python train.py --dataset="dashed paths with two dots that lie on the same path or on different ones" --crop_scale_min=0.8 --activation="gelu_tanh" --widths=[64, 128, 256] --init="orthogonal" --optimizer="adamw" --magnitude_pruning=0.3 --batch_size=512 --warmup_steps=230 --weight_decay=0.3
Rows from block 9 of a small multi-label image tagger, named by matrix and row number. Rows with one number belong to one neuron. Each number is 500 + 40 x the weight over its row's rms, rounded and kept within 0 to 999. All counts start at 0. Numbers have three digits each. After the name is the row's rms in percent of the matrix's.
After each neuron's rows are labels from the 100 images, of 14848, where the neuron reaches its highest value: "top examples" is what is common among them. Only what is clearly more common there than usual is listed. The data: dashed paths with two dots that lie on the same path or on different ones. In brackets: how many of the 100, against the usual share in percent.
# fc1: MLP up (model.blocks.9.mlp.fc1.weight, 1024x256), inputs 0-127
# fc2: MLP down (model.blocks.9.mlp.fc2.weight, 256x1024, transposed), outputs 0-127

fc1.161 124:548463500500437532479505500526463468490500500399500500483587508510557481500609518500560500542492530508500500475477575500560458552545570500518500516500481443459457554581500535480500445539491567604424561524500418500521500453500378424472395444492445484519500423478500379500500586519458425534522497581452500500527500500475531500554500410500500505533490489587500484500518500500500500473512
fc2.161 126:500500521429581534500486536511500470506526519500514505514405500454500500477500466498501485500470500531500500500500521543590484489454475533433500508568465462506500515505500484537414491487500497592533488460566571514500551501552500410519506500562519562500547546574500376500541491506530500554500500507531500534523453492500527500415442500460500455413500472423510442422500509523545500523561
top examples: dots on the same path (89 vs 50.4); long paths (77 vs 33.7)

fc1.715 087:500520539500500500500538500500497483556518507558500500441509500480441418500500500491472456563500519500465571500500500532500520457480546491493437500505431500500602500562532486548498419521471500520628508500550500480464414500411521554453525500500500500470549500498457443500370500494500525500558522464508500583537500436517406589485448543500500527531551466550448528543535512500500520500567
fc2.715 083:517508500551500488460435500465406500500552504500500485467494535523492500500513585450395500500471519511489500431435423574438571500543520500500543428500448467500563505500517500500563500523500479444476586500483496500500455500500581500536523500451500532400500500500467526518451519500465546462500500473524489524500522426581510487532419487500569500584500443501474514472500500506449483553486
top examples: many distractors (78 vs 50.3)

fc1.343 113:548482432500534391494530407500506463495486473507545517578588521513442429470519466486633448524500446565395490495390551454504507500567500499496486500555505513500531527522477500500473485492543536551506516500445500447456572500500556500500417500500532543417487493500498447500500500542485423491500484500485491500511542492514500500500513581500429500470500485523487429500500551500515489509463
fc2.343 108:500508594656538500407555469500447500497526374504508560498511522500486411500518500500537469489529538484500504509500542488500495472515495501500427489452478441486485500500493527511492548525651452500464511478437514525507492500411556500442559490501462487515523556500503548500500500531453445500519500500579468531542500589556457500487468454519500478500500500500500500500534551551500526500469
top examples: short paths (64 vs 33.2)

fc1.32 103:500547499492421546500506489500500513500448474473447527500535487494538536484500407500471500512544500500430507441476473499545500530516500500574510532500518604500550552500461500516478475500446559599525473500511500560515418441500523544466458502500476500497477439447500360546438500500500412500500423448458500500539488500432500537500500500496559566464497486463500500530470471473439509472483
fc2.32 096:512500500549594505535438545504492568531500500500488502495500498465500618500565436500472470470433531550440541500509500513494500507537522500553596495499498459489530500500414524500451567500500535464494523451520365420500493489500500549426559436450479500478524427527454471500528530485461577562500511459500455500498550434524462548555453503500552527552500476532437492500443438552500507427522
top examples: dots: different paths (98 vs 49.6); long paths (88 vs 33.7)

fc1.503 101:532386463545451551515521500500500488500478500500456497563500482582597500500514500509513529500526502500500500431500512500500516500500440432500440500499518531494512500500500500494500413544435500500546497500551534561489445515500500512534451577500485500446500425500525501500448428500523500525472514500511544500500493528506501500460568465500500418475500500500500518495500500500554470500500
fc2.503 129:468449581520581500499545500514500547473500500519447500536429527499500494506427499532594555500572468500500556500500581500457501518500500500499538526500531532537558456441495517542464500580500497455453471509471500385439494500484421460500467476498500459500506500530560500502434467538530421372500471596500500490500566462492500462515500520500483500530490600500554500529500519500481483581521
top examples: dots: different paths (91 vs 49.6); short paths (60 vs 33.2)

fc1.614 095:577500584454500498527534582442500500500482476522479439500500500453500500466576500500536441426527500500500506500560560471500498504507471500460394520538500517500500530534534478500510525472500500525516500500523495541470543469449500500509418505500500483500475421514500444545500500522540500500445499489475511501532500500568505500562405500454470517463500474500502467500514500597438500395501
fc2.614 098:500536500417500462500463501507563508532500608565524500535463502530497562500519490424513500504500470515500500597439534417475565468408451500426500410564497500495537428506500558532468464522500488500500500500443500474546500572582453500550444500500509508536500506527584458549451500461498500500500486500500514611500506532500490500533500500526500491482444500485523455487500534500426511618524
top examples: dots on the same path (95 vs 50.4)

fc1.622 092:521500500510529489434517431500452501503526440452522312574516521526474482555511553500503475537500502592527517500507467500500498517454530503500461506500451454533500500500498500500396520544533517547562507528500512467478565500455487443500516434490530500432466500523473515500559551516429494547469500500476466458501500558500511487500526500525536485499500544544465500500434434520502500500427
fc2.622 084:485522534518500500553536500500521500417555460529490487450500530507500500482500603552464507500500500500483500484433505494500500380463474541500500484513497448524500500583496500353575529499459499500463483642477500500500526488602514456528500480494500523479500517437538500451477464491465447436481500525500451500500564500500588519467500480488488513449500406570500557530500500529480498534470
top examples: many distractors (93 vs 50.3); short paths (63 vs 33.2)

fc1.532 090:500579482481458485467535474500479446488457500421449508527511500527523541500541517500567581513540500595394460448526489495539429548510500526523480519457485492488442506567500452468504500548558575573467500473520500497534452547539517541454546500493424612451500500453500351500459500475485454500486457481469500492500500522448498500577503500466487500437407531455475520544442500437435479500486
fc2.532 104:475518466510556500500453537511458508524526500508517500500439500500500592500561458500482435533413500589424467454520525576500576535488533500500560533500467461484576539476485528500464562500464569567500497438530410500465476482496544500462517492500500500481528413579525387500569524493443591552497536473507521569486500434495482572530500496476491534533500483522474500505432461500537483466521
top examples: dots: different paths (99 vs 49.6); long paths (83 vs 33.7)

fc1.336 090:477553470514500485577517592413500496497406404458527503447500545550450438500521512500538560482476438500500464414497573472500500517500500575559400480461464545541440517500559500500472495593421546500510469500500500489442520498500500500452557594500466535562485504468451406543500408492500500524500527550478590547463463496480500502500541567484500463500500500500461536523585477483500529539502
fc2.336 075:484464500497500500611482520500500587500500467446546452490573502500496528500422501500496500500500558492526500500521513500500500500519479565519500484518500500500403500459393524500493523482463530500577553500482500500502468462514461504459500530505500530500453479525562516493454500590515595500500395500500482512553493424519505474559498522500500512500522500533500486444559462487484484500500
top examples: medium paths (62 vs 33.1)

fc1.97 099:500420378559468471444491478462469500551546498500463517549525500500449500500500442547539471450540493453507464500437517519539500500500518500500500499405500500500581508500516450500576446500500540500464500502500541500500500513500483500500500500500628638500500576513500496500500493500500487500462500570462537518507388500500443500505533547500500500526500484490500500469500500488462477500456
fc2.97 116:436392480500500516504447419500486463500500539516500490500412500500491476438522520457628500443541512511564506576451517500548520500431518442454461524448530523499591497500500500501490500500490447500495570500506530546546504531461437461506455541500463500500523500500526468522500512509531423555500511500500507554500405470546553427546455500500548520575500558500500462465500500445500500504507
top examples: dots on the same path (100 vs 50.4); medium paths (60 vs 33.1)

fc1.723 112:500500420455430456500520500521470429545393422500500500502476482498585598529488499532477500533500500500500492547432500523500526500578500500517524462551500445570440500544500444500509434476381520486506500500500401497500472455500500500500538590500582608500552500384476458475566453449500438487458487535409561471500500499500565500537555445369498479485437487467486500574500562534500492500500
fc2.723 119:532501529500504500496500500573500560493472500500500503500481522432503448407471527457500481500583507500526505500592487516500500514525500500492500500500500500491451456491496577500514500426536532500547500536483463460415500500587478546511445535521512430640456510500522494500500500487518492461495500505398496500508531500452489397537496482572438500412500516500494510500500525466535500500548
top examples: medium paths (61 vs 33.1)

fc1.659 100:542500500468555442520500500486500500500494548525500500603449465500547500500538500474500540500535457500500500511500401459528598466525500517479500427500488515500500551500500544487521500446557494480546500450520474500500594511432576452499626571524501500393576538500490500500500500500507500524500518526521500599518453604470571439500521477500452500467523500457500440518531523500526500459485
fc2.659 093:472432516481500605500542565500537533489483530441467478508528520500588438500488488503494500575559500440466443500500493455500507500590526489519500500542541606460500394464550457552466542514563499524579500500432539484484500500553500436521465545500486524512489500500500530504500450454501486496508465489500529544500478535461586467494500497521500494409474480493488535533556500427580500500511
top examples: dots on the same path (93 vs 50.4); short paths (62 vs 33.2)

fc1.575 103:519446435528500418443539509492500501479434570500531449563500551477512500423550534525500500500519500500538533462460500500470500451432500538544527496474467500500500500553500483500539500601570500500427590500525558500500500559500523485545530462552578447450464431479500521500521500540524478533484507460505523489529554500514556535502468465500455543544500500386522503458463500500426500564500
fc2.575 103:500500568500508529450496463475500441532571400462500524486515500478458541519500500515518462525467471520503631500421500500502486471367500500447500532438500466500532513614427500533454396507447500433434477441522410517469496495450408500552479500500472500502500500500466494500500512526440500532521509500520500491500429500489393554512500541551515535525509547580500578519500483568500500411500
top examples: dots: different paths (80 vs 49.6); short paths (60 vs 33.2)

fc1.471 097:500500500459535500451495424546467509495500432500500341522510509509500500500570500472488476500496455500534500541429500525495536503494500500500554435552465506500455500488452533449473450481500533492542500462500455491512500514538561392481579500466482494478510500500500500618527540500444531500480517473466500405500463567500500500441477436429464500500477546500500510496499441500507528539394
fc2.471 103:525452481512483526555500534511534500437473521460502452451537522446568500440507530534469500500506480464499490516451500482500472392499531500532500509524472441509475439530500502390603416420500511500504469618489447498502446496568500500500436496465500509565455451459428448491500460403445500500500470500465472484500557484463498486516519485533522420460511465500465561500519500473538562490500
top examples: many distractors (100 vs 50.3); short paths (94 vs 33.2)

fc1.258 113:500538500470499500493500500458524475511472500528500500524500500386500538459569549443500514500577500500469445500500415500546582522500480445487500467629504545474514500566500442451500479500562467518502438500500525500490500591500568507489581505500568536408507526498495437449500478500505453491453500419540453612500463500500521500515433558494487477436500483430500488532517552479515494508465
fc2.258 122:494500500500500548435523497461500406464500548492472585500595502502500432518481517483453500541500456500500481538509493469596500498426461503444500479550581494455542480567538500500500500500558500541537442500407548576500532500574500500470500513500500552550499562495496470500480500515377471543500500444524500500470500582469478500456500532484469454500488455596500531500463500383582506500500
top examples: dots on the same path (96 vs 50.4); short paths (76 vs 33.2)

fc1.90 097:456545500525506590500500571499549524446500500500467433453544529419535500451500482500458500500564447500446500425481510501558484500453500500469477500443481500478500565500568523500500500533410500500500529508500500500466500532535500505500455526548533543500498422500500509571504465500500482591499413485445554476523500500577500410536500436500483495479500472500475534415500498520575500487482
fc2.90 104:446500563556500500434551464500522548514485431465500503450552500500500542501508493545583592450500500470436520500465547417475556459500506421500500500472512500482500530463481571500552500500527479447463434481448515500499446500491391527504500469430500500541529453483512500509462478500500500461565492543500500500500554500500500562474490511500500519563537500500516500500586527500418550589443
top examples: dots on the same path (88 vs 50.4)

fc1.762 088:480555467550535472503551439543573500500519586500421495514432569405512463455510500574500547500557415500479495443440515500467500386418483539539606500502468500500500527537517511500508435602500540500443563461541508507533432544500472575500472425539541500500433589580500516550500500506500500573500500500505499462500506476500461500500500446498458580479500500500541500492518547475542555541500
fc2.762 076:578500500446560496474523424518500438544565437457572500498471500549500507490534466500532428504500514495500500496516500500500500500393500500538411534462480441532542500550448500500507504552446510427452500434500500500442500499500453500530500500506500500497500414478540522457500464512460459508518471544568537500507469500457487500502500500456456574633500544628547532500451500467500493383500
top examples: dots on the same path (88 vs 50.4)

fc1.146 108:500481500562500543500517500522518513433500562500392500560560505500480500500485586567542594499500493443500470446524441452500518489493409500580500387543500500472566539539500478516500517500434547541547466500563508500500500513439596518500444544500504524506477493454513521500500500434498499465438387488500500454508434503515404544511396447500483537427500511562500424507500500500554445550500
fc2.146 119:514556500465530487564514500493532500541517500538509500466481582517540500409456448498565489500500473500500528594532508510546509477523504500424500494460538500473593500473492500502489419548448526516500478500486500413466430500547529407529470500500500529500518500500506457500500500426480485429528493480502518465502500500500500605500500500509517486524541501500535500500500500502500500500500
top examples: dots: different paths (90 vs 49.6)

fc1.333 113:500528573500448540556500500500500526506500519552500444554526490544549606500547482570522541540550470452483506443446512494535506492500494500420500456500500500500500500554500508468412456488410512480500500478500519450500567566595535500453459508573507574560500395530464422485457531509504436523500499500478523500534473500473509500498551450524511486408500439475500509412500533479465500474455
fc2.333 142:575537612492485500505477593395480495536500500500483500470500521528532513498492455611480463500509506516500500500574452508438496472608500500500512437467549413439526526527500448450487552500466500511523510500535517472516428514500500493425593536446518533501487450474433466442494517490383569500487500426500467458507553490499506602482442500539510454500500450483500500525487447500477515479470
top examples: dots: different paths (97 vs 49.6)

fc1.724 087:500503345500500507447544407493500510500516466443500522500467500500500423500500536488525526500500482514500500475450559500500432500478500545557517496445500500464439528541503500500537500485623538521500500521488454556496500553462500549534482500617615560500500523578532500478509477640500500507415469550493500518515456500492505489500500500470425531571415500519500500500500476418500469500490
fc2.724 071:525444500418497498500500452500500500500562513500558468498489538500500500552549525500500500548469499536518517500464500500500500571438543509500512551413458511437500441540421500493495500576425570461542500520530485468500538524550518413500528472461433553500504480561500477512496500593475487510455458500536527522463446500500530500485500500458449512604521571584500479500493516494525489430508
top examples: dots on the same path (85 vs 50.4); medium paths (61 vs 33.1)

fc1.163 092:497500500518500466458502423500393500552500562500500387606500500500482500467525500500500428562539522500490470500462500500522431500482528529479555500534562457490500507479500485500538497455502500503487480542516467507500491492523492500435536500521475482500500500541477513625540543500403500494497456469434464502517511517517483500500500410530500455532475519511550500490506454500505500500395
fc2.163 082:563533500500459461514452513489514499396500468500434500445516560540459523427492635500512508500519506483500433515547499500383430436508472558497500482555490479500445539500441500380612534464497500512500477656402500500500489528538500497466500495471474527500500500504500509500471478462521500423490500555516491612481500482514424506500528500472496518510534481534492538508485500576459475532522
top examples: many distractors (95 vs 50.3); short paths (61 vs 33.2)

fc1.368 100:500390574500500555452539608500454470551500522500441465475500500449453500500577500500464420500540468568467387500551500500586450442517500463529508500500542441397500531549497431500455577500482561564523456500490508520467486549500500500444465573478439468500500471466465469500442500471489500500471525520469488528488546496500497491500587533500444500500500500542450500450500493500599498500543
fc2.368 087:524504500479500475500490500528500500507500458500543484490497500564497500521514562546500462477500500500462543500500459500404467453512536442500500472552513500387405418495447525502500505525451562467549500499500499484507587518413500559462500500500419420478500575476517439500500518500500565500500404500500484500543465457514521435559500500500501493515380500507500500479488500492413465500500
top examples: long paths (63 vs 33.7)

fc1.123 098:500496527500506500433497458496409530538500500393537305565536560500500502500546500474512437500522516583480500408489487543500552500500482564492500500481497420471483500510500522500500521457500489500455491484511508500480538566500526441480509468500516512415500472526476473543549537512438538542435500455500500500500500500539522558484500500500511468500473522537516500421485453519517470465413
fc2.123 076:473500500535496442500561518500541500440528496500450500474542500578471558424448591432500500466508500500500548500500500500500447380523500500500532462549476500473469500479454500400556496420500486476572454632431500500500500500536500499501500455500500530597539573556500500441413516409553500500582616500500500490500500500500451536433474497476500500514538504537492500500447442557500500500527
top examples: many distractors (91 vs 50.3)

fc1.589 106:500500500544446500538500415437483528500500518500529526533456528500438500487515486459500573492538546500537480396422519500510467480500516500449485504437560456528484500553527500513500405526404552500483500479500500465521402492500489565500500500556500535537456494572513500500495549453500446500500488555500560524459489450473509500418500500531458547500500484500500527515537608512516541495516
fc2.589 110:455479565508500533529461551500468522524542539449500449500500492500500502421459511500500500500485500500575423500509541500500497447500482582563500405505537500500500615446500497486500500441500383555500500539500592500626500500500573398500454559500475500493521430531500500541468506444517521477531554500578498500533499421543441500446500465452500500498537443500500534454500448533500526500500
top examples: many distractors (80 vs 50.3)

fc1.65 107:500448431631428449474520523500500449513498514547433523485500500407461500500453422562476516500500465537500500572438452500500500483549500465551500500500500539500502486444491426540607500450527516455534523500535500500472464451475500569536478500564542582586528500408500500500485534505500442546495425579490500500500503596538458523485500504502470525500500528507500459481489513500478498500500
fc2.65 108:491535495444503500500500500500524500443431500481451507544561500461500500537517466444524507556500529560567517486518477530569517500587512488560461532500500508500481508500500520533432529500543514509530500472500460586500500488500500519500488506566532500537500534448500534544500525477514476602500530477500522500520500500500555400541500500585504464500434500489500500500500500404500500421494
top examples: long paths (60 vs 33.7)

fc1.223 107:566455461500500505500502500500500500532500521439500480496535500560530500491500500531598556469524522565500500500481578535558500533487500562622514500458486500500537500533503499469451561599500540555475480479500478500500500452446500500500454468500489500584411370465500408499500500423500470500532500538500560500520469426452494454519500536575511523486471500530457534561500525455500500498500
fc2.223 106:500454500466487500502465500501500500500500500530461500500392461500445485452500475536500370450500500500445497458518500512567543525436500500493581529447504509434471536500500483519444510500467598500500538500500500420487500554501507455468474534500500500495500434505463411500500525466530583499595456560493474528500594430539448469459500513520580465476549532486464500500500500578413500488569
top examples: dots: different paths (96 vs 49.6); long paths (62 vs 33.7)

fc1.502 091:500479434500499446486512469500500500482500530500617507508605524627500500500532471460455500500500524520531489500471500496544514500500506556495500471437448513488605589500500536500500429458426595500500529500506529459500433500500526450500500500484649465471500435531465417522500500500466438506500588490500488467500538518455504472556500481500464537523535514444500439484521537474457500500480
fc2.502 102:556483503471460500510535500500489540500500500500529500500519500479500500459500496500500505443419524479487500561476500500500500475443522446500458488517481500500500500469542500466525478500555329500500524495475629523633485479476500500500495500517472435474500569500524489504500534500500515464500467518500500498561482503572500520567429500540559518525500563463500451485586500500492503560500
top examples: long paths (82 vs 33.7)

fc1.645 111:500523489500500429500528408493500438499437502459486502482536500480513553500500449500554594467556500618452500447500500472500521590547500500543500500432408500528430553494538538495438500530484500547500443453500469500501442598464580500479500500500536539586500585438546500500500500515500474501558443459440542500500407549473500414452495498514492496500505476469465513500563500500500449500500
fc2.645 093:479500500519434431539450500500500500475500432462500515492484570500538566500461513443544402482500500485540541519500549550497504463500500550500545427459504501420481496507412578463500500490469534500436500500500387398526500590500488500433500579447455476530500500487507518541500440500506543475552465497402500514500500447519365612532500500500500578531589477517500500490500500500500500500500
top examples: long paths (74 vs 33.7)

fc1.100 096:597500533464551422500537500475544453531467486547538395500446500500527500435500507420575512465509388607461489500500425536602500467514443500500481434615500500472500500553500484440515500485533500500500541484500541500462500554500579505500535500500500430500500500549513500528430456500500500471500516416560467533553500500495452500496390549500500490500500528489500500515485500500500448486429
fc2.100 103:455500500500539641500478475521514475489500690518551500500428500500542487488500497427496463519533485506495500546489552460597515478480557481422484501500500520513580500414575539500469429548539483518500460500458532524530517566576539445500409497500502570502547530500520465482455500479478436525524533534578523535544417564480508500461532472495500500454497500475438500497500500500500528562547
top examples: dots on the same path (88 vs 50.4); many distractors (86 vs 50.3)

fc1.677 102:616498529444510497470523492515461536504500500433500373500519584483517501547507553543500444524506526500410420471554465504500500451500524553448408523453415500454510528452500498472419439500500478497487470500429515463500500572563484500463500500441462463500450500500420500557501500500439474500458401421500442451574504528500500500561499548515466449450476500500490470500462447509477497391409
fc2.677 088:432588443598500432500625471591524500490482500555505532492512472542477543610500500374500560457571543530479561500480564466472500442500466561596500472547473554499509597518553607455500503534536500500500486530434399500420504500464500534509495445500466500572483597488480521481500500545514446449476603508508520500487449500500500530470500513435492500500500480531503530500481500462500455500500
top examples: dots: different paths (84 vs 49.6)

fc1.505 091:487500501503495519505566500500518500484503500424500512600473453558539500500527500427556454456515429500566440500500500500550469522535506557567408477473500451520500468580497500500454500467458526500492519471349438575491500496444500520500500458500500500531474500541544465500478429575529454500449500500500528475468483514592483538440527500500445555470431557461526528456489529601500502512516
fc2.505 070:485500500500500504500500452549481506515574500482535439500485483525378495597519502500532517573496438532439483434500558489502500596440534500500500476421500500575488476480467500495490510585476555534423459476556494500500503500500517420497500495535459603514489444585500470464504459565504452500500500554500570626470536503409520534500624551391444532597385490533500494552503500530491500500514
top examples: short paths (87 vs 33.2)

fc1.234 111:558500500500556501532500475500500500476471398500511519500460500485500500500561528545626500492500471434415500482500487526551472547563500528500427448479541558422532500489500422555500500500500515519468500500435426551480500547500463518441500496500492500500536500492540518522500460500500450500440545500522448535500500485511469500500500544500502482554457500572514417540449537500556510372526
fc2.234 115:438510500618500436456512500506518409506500500500497500456527507581500525500500483500555516511564500533369523613500500481529500504397500456500500500501500500406500480500500499511479393561500545475484482500484428528473500614483548489472433495530500565539500534500500561500469487455500437500500500489541534500462488544500500524474500533481479489529429500542500580542500526500500480547500
top examples: dots on the same path (80 vs 50.4); medium paths (79 vs 33.1)

fc1.704 092:476452500450451500482500488505456380500442500500517456526531525533500503489500500500500440440529500453500524573499475496556430500500431519517500500419500500500500514500500413566585500481500500500500570605500554500402568500477532500461458550467580507500500500500500496546490467500500524555400462497514500540415498500603515513485472498456497500570520508500500472538455500553466438440500
fc2.704 099:444500531500473528439460527488500500500471547524500501481453468460542559500483500479500500482476500468514439442537497471500484503500571500515504500552505534500548551502533473486500503418494522569514531500500457496519447500515485515468537533531500543500480441500411480500504500522503543531508569475486454518531379500491436554477464500500543576488652519502458506500500500500500528540462
top examples: medium paths (64 vs 33.1)

fc1.380 116:454536500447477563500512500500500477505511422495547515478500461500518512500519446500526412482507518527401468488500413500512500497583483531483403498484527500444488500469486503500492500428500531500500437500505500500447500557526538491500487537416576530518522566500500526496492500511500500500434500500396449527487450498454464494500524510459500500500465469576522417547482460470535501402513
fc2.380 106:477474416500496491519500500488540476541464579500500540500521474565443617556540493500521500500555525500500551611486442500500536538393544448442521500550500546410543500541477500504506410584487587483573500457532380500500500597440500534458473435500500484561546500500489500493500531518500446511500500498497550529500437579456430500585500498500500500553500537556465526478511497481500457500532
top examples: medium paths (81 vs 33.1); dots on the same path (77 vs 50.4)

fc1.8 105:428500517421526500481564470465486479555500473501604469463500468562537553500500500436500566428500500500431500522567500510530518453552502520500429516577500500500477514518468500480500454500491500507571500430500561389462456494567571500462550626500500500561406484562467500500500500506500500500476500500471500459471506484524514585456450507500500500407463531500500546530484500506429484446505
fc2.8 113:500545473530546500500552528553500500477467526500568500500573500430500563580467524461500599529578489476560500502500450511368500477520472500500454443472500483500526448500447584500538593576499504406501500500473388574500500500500500555504478478452528500580405500546500475543482482524476422554447500421500500475518500500478492500581536523500499456543413456535534532542463500394596495459494
top examples: dots: different paths (82 vs 49.6)

fc1.9 099:482500500436563473484521485526500431500497472500419490457550531461432520479492500576619497500500477500500359500500500390573444487500503490500476445447580526500467500560377493500500491500500500584440528500456454535511458500575500500500500573500457500500500515436502498557500478500500451554468425490451462547479500481500500393560500500500493500500551502591500491463551500411602500500506
fc2.9 083:474577500620500436428500478500550434465442500500507500500507592500569489426476500500500565500500500453478511504569457500473370438500500506484484500522492500500462500500500459511488387457557536476500500500458637500428517500551500596496500500500489433521566500500500554524438490455493535459527452517500446500561500515492500500518469500466516500500530519500500500486500500500371457500500
top examples: medium paths (74 vs 33.1)

fc1.441 094:500496496404472558499500504500500479545371505423588500500486500532500500500500556526558536456511461512500451480528479500514422500611500546500500511500514500500501505577464500500483417500395538530449500520475500500500497506518470507419506500454500469500500500467449409496457467456500499468526513469502567500461500500500588553522445500500500500432481500499543500500434496511405510506500
fc2.441 099:465527500500500467488580653485457531548531492572483500499500418500429522559500486500508520510426500511491422500500506529455438485500482552500517531604500456518460642500442494500477500436500500592506500469526447527500537435556558610457544473496500453467500495516511500506536482531401513518476496455441470560487616442485500529595458500529536524454539492488500501500538500531500484466498
top examples: dots: different paths (86 vs 49.6); long paths (61 vs 33.7)

fc1.225 098:525483393500500479500521500415424500542478505485473500500558498500456464574522544559500544500542514534426489561523482479538491532510489500531486454380459500500495497521512406500581500500443500469492499509527518500470455500582455451500470538500547572557523575475471500500465448569473500500518418500468553500487500500500500463499575482500500483597500500564500500536500454586509456484485
fc2.225 099:500524474495500561500475500539523500500443574500500500507519528450588500573430500514466500500499500500500481466571412500528575493500485475607470527500460500515500528501516563500519500500542403500508514503467500623500628500445500500522500500518510500453500571500466527566505519500500516592484559500470500501553540500500581457553500483543486488465500488500557492478446548435561468491500
top examples: dots: different paths (86 vs 49.6); long paths (75 vs 33.7)

fc1.549 098:500440459517470551500549515451436451506485551513500500470561529550500505500469500504500500500518500466500511551500557509525455500500515500580500500401522500500533500507550465535585524489500500436549500497500556437485500500500468535454445544500514477483500500436500500528499500500500500539500500533463500604500519474554500500531493531485457500538500500500500442458432500529468500500559
fc2.549 098:533500461372493504515544500479507471532500500500454544500526466500499493510463500520463489500528500480560516463484480473590508500500465537473500500500516500463500471527515444445513500435548573500528500500431484500419451500594500500479520565393532553553448466504421443528510420569413557527467500444474516515518500487482506569532486500471502576500500500522522500499510475401521487524500
top examples: many distractors (79 vs 50.3)

fc1.761 091:500410526522500532466500500497432526500481507411500459505595450521536511500534538510525500531528544464489433500500586521557402500534501543521486500395495467500580500500610498500518500535457514470500500465583490500495512526500521500500395454525495500500508504477442500489500530490473511508500500545500535500537500423474500500499500500532429500546500540538501500500500459500500447500500
fc2.761 081:536536390500465559530517521429500454533500517483500500500490478518500500540500492471449434524427495475500440516500490480641460500500510500500473532564500499500500479487548472537477463515518522537513500477454571500472500526466453448500572500455475577568535558520500500527500500500521500489500551486517500509551433554528517484500500477511500474428473500500491467500561467500500516517500
top examples: many distractors (83 vs 50.3)

fc1.361 105:592514541503514486497549500488503500500500503500440500452500547503554587500500541519600568595552448540499453500470525484574533440559500459549428500485529419473503500496482452500493514526429500552500461426512469557416451464500500590500444500500537601477471500412475500500500456576495421520462500553500498500449499548537500465500526426500500500471484571500541481538500585487500452500545
fc2.361 082:485500440474500500493500445518500553487479416500466500508537576478500500500546500549394471500502483519500544367530419525473500505500500483526433514515552463569464422537403509524483560500461523523500500500528453467438500398456414536523492525500500500500531593533579505535498500549507578500498357566500485466500500475500458498618494500522500489500452474501538509514500500500500480500491
top examples: dots: different paths (92 vs 49.6); medium paths (61 vs 33.1)

fc1.383 099:420471524500503552468495462469454470489428505500507491624504521512440535470500500457510389481500537561502509541500486451500500500560500535538479458500500397500500559500500500535442449481537500494522500500478470554500499450520552403500500530500543500500519499500493500518504500481443581503403500500500559500438456385520441518469500584468422541524500552529511525493532573464583500500534
fc2.383 094:518507600560547500481507468500459538528500426491500507500500515477500534472498500582499429510500467517407519445464489500458500540589500500500546500445485448431503533500500532458527425471465500500500500460500500452462454476415468458547457500500448513500453500465497500562494542437500477500500480507536572500549552469517637455500500507517470527553453482500538500500563546540416495363500
top examples: medium paths (80 vs 33.1)